{"arch": "swin", "dataset": "scattered letters and digits in many colours", "norm_position": "pre", "head_dim": 32, "moe_every": 2, "patch_size": [2, 2], "residual_init": "none", "lr": 0.016, "momentum": 0.95, "orthogonalizer": "polar_express", "batch_size": 128, "lr_schedule": "wsd_sqrt", "warmup_steps": 330}
Rows from block 5 of a small image embedding model, named by matrix and row number. Rows with one number within an expert belong to one neuron, the router's apart. Each number is 50 + 10 x the weight over its row's rms, rounded and kept within 0 to 99. All counts start at 0. After the name is the row's rms in percent of the matrix's.
Before each expert's rows are labels from the 100 images, of 14976, where the router gives the expert most weight on average: "responds to" is what is common among them; "patch colour" is the nearest of a few named colours to the mean colour under the peak. Only what is clearly more common there than usual is listed. The data: scattered letters and digits in many colours. In brackets: how many of the 100, against the usual share in percent.
# router: router (model.blocks.5.mlp.router.weight, 32x192, trained with AdamW), inputs 0-95
# up: expert up (model.blocks.5.mlp.up, 32x96x192), inputs 0-95
# down: expert down (model.blocks.5.mlp.down, 32x192x96, transposed), outputs 0-95

# expert 28
responds to: count: one (73 vs 17.2)
patch colour: black (77 vs 35.6)
router.28 095:36 55 48 58 41 39 58 45 44 40 42 40 51 38 44 48 55 24 50 33 47 45 51 52 43 35 45 55 57 46 56 72 54 48 51 67 36 51 47 44 31 68 56 59 56 63 56 45 48 38 32 58 47 54 48 42 51 50 38 70 63 50 56 66 42 47 45 52 47 43 42 50 37 55 48 60 43 68 57 46 41 56 35 51 55 56 53 67 57 49 65 55 50 56 67 53
up.0 050:59 45 48 47 40 44 42 55 38 45 68 60 43 46 58 57 48 48 59 42 64 42 49 48 43 55 51 59 51 54 74 29 53 50 38 46 42 39 68 62 45 48 30 52 59 50 40 39 57 40 49 63 48 71 64 45 54 51 54 72 52 40 35 70 53 52 51 45 61 59 63 40 47 53 44 46 40 63 66 38 37 40 49 65 39 66 50 45 41 64 51 61 39 49 43 59
down.0 052:56 42 53 33 62 42 57 56 63 52 41 36 52 48 51 54 62 55 35 63 63 56 62 56 74 44 53 49 50 61 35 50 60 56 47 68 51 64 36 45 51 38 62 54 41 45 22 45 45 66 58 38 39 48 62 53 51 39 48 37 53 54 56 42 41 50 63 61 47 47 43 55 60 56 27 48 42 52 48 55 62 54 36 43 35 38 65 59 36 46 68 62 42 55 41 70
up.1 049:55 54 42 55 78 51 50 66 49 52 43 63 44 55 59 36 54 65 57 59 47 48 68 40 59 25 49 51 27 62 36 50 38 52 53 61 40 44 44 40 49 48 38 31 54 57 49 64 39 54 58 40 59 68 63 37 41 58 44 54 49 35 28 55 29 51 51 61 47 61 60 57 55 50 38 55 72 50 35 36 67 54 58 37 30 47 51 53 41 43 55 62 50 44 52 45
down.1 052:48 37 54 62 52 49 47 53 59 38 39 52 55 37 52 45 43 42 52 81 43 44 51 58 45 42 46 55 73 42 33 62 43 39 50 51 44 61 49 33 49 49 52 34 47 53 49 57 38 50 37 54 59 40 36 49 66 41 47 50 50 71 54 51 58 54 57 62 45 58 49 53 42 53 47 66 49 35 35 29 55 60 44 71 38 34 66 54 44 47 52 57 46 39 59 50
up.2 116:56 47 62 61 48 54 59 44 53 62 54 51 68 49 48 44 45 47 59 59 44 42 42 67 56 49 61 58 41 49 52 51 51 42 64 55 44 47 56 58 45 47 46 31 47 35 36 38 40 55 53 62 49 78 57 49 39 47 33 60 46 70 63 39 47 33 46 50 50 44 62 50 39 39 35 36 62 55 53 43 41 47 45 66 69 51 43 52 49 37 28 51 37 50 53 68
down.2 111:44 38 41 56 52 51 41 52 63 43 35 46 49 62 50 45 54 62 44 44 47 55 66 61 37 42 66 47 39 46 61 30 46 44 60 40 47 36 54 53 64 34 55 51 53 66 52 57 71 48 65 42 47 44 34 55 64 66 63 70 54 55 36 50 50 68 54 18 65 64 46 52 42 42 75 45 39 63 60 48 44 58 52 42 57 52 47 50 44 34 39 47 63 54 26 42

# expert 11
responds to: purple (42 vs 19.7); blue (41 vs 20)
patch colour: pink (45 vs 21.2)
router.11 115:42 49 65 43 23 44 54 41 43 60 37 46 39 56 61 50 66 53 47 48 64 47 72 47 37 32 52 55 55 63 36 60 58 48 63 69 52 61 42 42 39 35 59 46 47 49 49 35 33 53 35 41 63 46 47 38 50 32 44 61 50 46 59 66 44 56 64 58 50 35 28 59 46 65 43 31 48 47 39 52 39 57 56 35 43 58 60 63 58 43 55 51 38 64 52 46
up.0 135:53 48 46 53 66 65 67 57 65 43 25 39 39 53 69 45 56 59 38 78 63 53 41 56 57 49 46 58 57 46 49 43 36 45 37 57 62 59 62 54 60 42 62 31 30 49 27 55 65 67 66 53 47 58 54 40 53 54 49 47 69 54 46 38 46 62 57 43 51 49 53 57 35 58 41 50 63 43 45 29 53 43 42 64 50 52 23 58 35 56 58 46 44 40 51 44
down.0 140:52 52 55 52 66 44 55 54 63 58 59 47 37 49 51 36 40 54 62 61 49 51 40 38 60 56 74 54 34 50 46 66 39 38 33 63 41 37 72 40 49 52 51 45 50 42 42 53 38 59 40 51 43 63 60 56 49 49 57 60 63 57 59 65 46 50 34 34 36 50 36 51 45 40 45 53 57 50 45 32 38 48 65 53 42 64 40 53 44 53 60 56 57 62 58 47
up.1 014:58 46 47 47 59 45 51 52 60 58 52 47 35 52 51 45 41 71 62 41 60 34 54 61 58 59 40 36 46 38 33 37 40 58 58 59 49 25 53 60 46 54 53 60 63 35 35 52 46 47 51 39 40 56 57 68 60 72 39 46 54 54 57 57 53 69 52 42 46 51 45 53 58 47 76 41 51 29 57 63 52 71 56 48 50 44 32 41 72 41 56 48 54 50 30 35
down.1 014:49 55 52 50 24 42 47 57 57 50 79 49 57 69 29 75 48 47 46 45 59 49 40 54 51 61 49 58 46 48 34 39 30 52 37 26 54 47 52 50 44 58 58 55 56 52 42 42 64 44 55 59 44 49 44 50 54 50 49 51 49 33 60 69 70 50 52 50 49 49 40 27 42 36 45 48 69 47 52 58 44 38 65 35 56 45 42 45 47 57 45 42 66 63 47 38
up.2 151:70 50 68 49 52 37 38 54 43 42 68 44 64 33 59 47 38 62 49 51 59 49 51 34 48 44 42 56 42 55 44 42 41 57 35 43 58 56 53 40 38 59 42 37 71 43 50 46 50 39 66 48 52 48 40 56 58 43 33 40 43 48 48 46 41 46 34 55 60 47 68 62 38 60 51 52 52 49 43 48 62 41 60 51 68 53 67 53 41 48 53 46 48 57 70 42
down.2 137:41 34 48 41 50 41 60 66 20 34 33 53 34 60 51 59 53 53 41 48 76 49 66 43 52 47 25 58 53 24 48 58 68 32 45 53 75 48 54 39 62 41 50 47 58 50 32 53 42 44 30 41 50 38 38 68 54 51 51 47 55 59 62 63 69 33 47 61 59 52 50 41 52 43 60 57 46 37 52 40 50 69 63 57 52 26 48 61 64 48 43 52 42 60 61 50

# expert 24
responds to: blue (51 vs 20); black (42 vs 19.7)
patch colour: pink (45 vs 21.2)
router.24 115:44 53 53 48 38 47 65 46 56 59 39 62 46 55 46 37 54 52 64 56 55 47 48 65 40 34 49 45 56 43 35 63 53 47 48 49 42 63 41 37 54 36 53 29 46 44 48 46 38 51 46 33 53 50 60 55 31 43 49 52 48 56 54 44 37 46 56 50 50 62 37 55 56 68 55 38 38 65 45 48 32 62 65 53 40 51 37 66 44 33 34 68 40 60 46 29
up.0 149:61 48 47 49 36 53 49 45 59 44 58 51 41 56 60 45 43 47 51 41 49 62 41 42 66 55 46 51 73 34 43 61 59 38 38 49 35 59 43 49 51 48 51 52 50 73 40 49 59 58 61 40 62 53 57 50 45 47 51 42 57 27 41 35 64 36 46 48 49 53 47 39 54 56 56 52 58 39 56 49 34 36 33 54 43 63 57 44 43 45 51 52 62 47 56 51
down.0 148:31 38 56 51 50 63 66 44 56 61 29 65 40 52 40 52 40 36 56 55 70 40 68 52 50 44 70 40 56 40 69 50 48 54 47 47 67 30 45 53 68 53 46 40 42 53 41 50 58 42 38 38 47 34 53 64 37 49 57 47 62 67 60 62 58 47 35 56 43 59 50 38 43 60 58 52 45 59 48 45 52 54 85 36 46 41 49 46 60 56 41 55 54 72 50 53
up.2 107:71 50 63 55 39 38 52 43 48 46 37 39 56 47 51 35 43 54 35 63 41 56 48 56 46 26 38 39 53 61 34 53 49 39 49 70 47 51 51 27 44 67 34 49 57 54 45 60 67 47 61 49 55 41 38 49 48 56 51 28 29 52 50 49 66 59 35 63 64 50 42 58 53 46 69 31 53 56 38 56 73 61 44 51 65 52 50 50 49 51 32 53 50 57 39 45
down.2 102:55 56 54 56 44 67 67 52 42 52 59 56 58 55 52 46 60 65 54 48 42 52 45 55 64 63 57 58 50 46 53 45 58 52 46 31 48 41 46 49 64 63 48 35 42 24 41 49 37 37 37 29 43 54 45 51 54 40 41 50 75 28 43 41 48 50 61 41 46 66 49 57 50 41 57 50 51 42 43 56 40 42 66 52 36 37 45 52 55 58 36 54 35 48 58 59
up.3 026:50 47 53 56 55 40 39 46 49 76 49 34 58 58 62 69 63 49 49 32 72 54 55 61 52 42 40 44 51 45 51 59 55 60 49 37 59 45 62 52 36 51 55 50 43 48 61 55 52 63 56 50 50 49 53 46 78 37 40 35 31 56 46 41 43 48 65 43 52 57 40 69 47 57 58 51 57 62 59 50 62 60 53 41 75 46 52 48 46 45 55 59 47 51 39 46
down.3 027:48 38 60 31 46 47 46 55 51 31 69 40 33 49 69 52 58 39 45 48 61 56 37 51 61 44 43 47 40 45 49 50 47 48 60 49 56 62 48 56 58 38 54 51 57 47 49 46 41 63 52 46 52 44 39 46 42 31 45 41 48 52 49 47 41 34 34 58 52 49 55 43 61 46 53 49 59 53 66 37 39 62 51 34 37 46 78 55 52 38 56 43 64 53 40 59

# expert 18
responds to: count: one (95 vs 17.2)
patch colour: black (64 vs 35.6)
router.18 136:50 49 44 46 62 44 40 30 42 47 49 50 48 45 50 63 57 39 52 46 60 53 64 40 54 54 42 36 70 46 35 57 54 44 44 48 42 59 47 49 39 58 45 69 54 67 50 30 53 60 40 71 50 37 29 62 69 41 44 52 55 36 38 63 49 63 45 68 62 36 48 59 47 47 59 47 40 54 38 46 61 67 36 32 59 64 71 55 41 61 59 36 32 58 62 65
up.0 162:50 60 50 55 71 53 46 63 54 46 42 37 45 57 44 38 44 70 56 70 58 58 36 53 44 51 51 55 51 47 43 54 47 60 49 54 57 52 49 43 41 51 45 42 48 41 47 61 56 50 62 48 60 74 52 36 50 44 54 38 66 54 59 39 41 49 63 54 43 47 48 45 57 68 57 51 68 58 47 39 44 46 61 50 46 38 14 44 48 34 37 44 61 36 39 23
down.0 162:52 60 45 56 44 32 55 65 68 60 47 48 31 53 68 48 38 48 40 44 50 57 38 52 46 52 80 53 32 44 29 44 39 50 44 62 48 48 66 56 51 48 54 50 59 59 75 55 62 46 43 45 46 49 47 32 51 52 72 53 46 52 57 45 42 29 49 55 62 40 42 61 57 34 64 40 46 36 41 59 44 51 46 54 61 77 52 38 50 43 46 45 55 51 46 52
up.2 138:67 65 67 41 35 63 55 59 58 45 56 59 48 43 57 56 42 47 67 66 61 50 46 55 63 49 41 58 29 55 65 49 47 50 60 49 48 72 50 53 33 49 46 46 56 49 35 46 52 52 44 37 55 67 51 46 28 40 34 59 44 47 48 57 28 38 39 55 46 58 56 56 51 42 51 61 56 55 51 56 27 46 69 44 59 33 35 54 55 62 45 48 58 38 29 49
down.2 126:25 45 50 58 43 68 51 53 54 48 49 59 62 58 69 61 31 41 44 46 70 48 50 51 66 52 45 40 59 45 41 45 62 64 58 29 69 59 64 42 50 51 47 60 51 46 56 29 41 59 31 37 49 43 53 69 60 54 51 57 57 48 53 41 79 34 48 53 51 47 49 53 54 61 43 51 49 63 52 44 55 46 63 57 52 40 55 56 60 55 29 43 25 45 48 50
up.3 018:36 45 54 61 41 47 49 45 43 51 54 65 34 64 47 38 50 49 48 54 44 48 46 62 59 50 54 49 38 57 77 67 65 32 53 65 61 38 51 47 57 56 54 38 46 42 35 41 51 61 60 71 47 43 60 45 32 43 63 59 37 45 64 49 63 58 47 32 31 54 44 09 32 54 49 52 54 38 49 61 54 36 44 50 57 57 41 53 51 55 52 51 60 46 52 38
down.3 019:48 53 47 61 51 37 49 52 56 48 33 41 39 59 48 51 48 38 46 57 41 35 57 73 33 55 38 60 38 55 41 51 71 36 53 36 50 65 57 51 40 53 47 66 57 66 56 42 57 58 35 57 67 59 64 53 44 50 32 31 63 70 53 68 51 35 63 39 55 45 47 43 59 53 59 40 38 60 43 40 60 46 64 51 54 51 52 46 52 53 43 40 53 71 36 41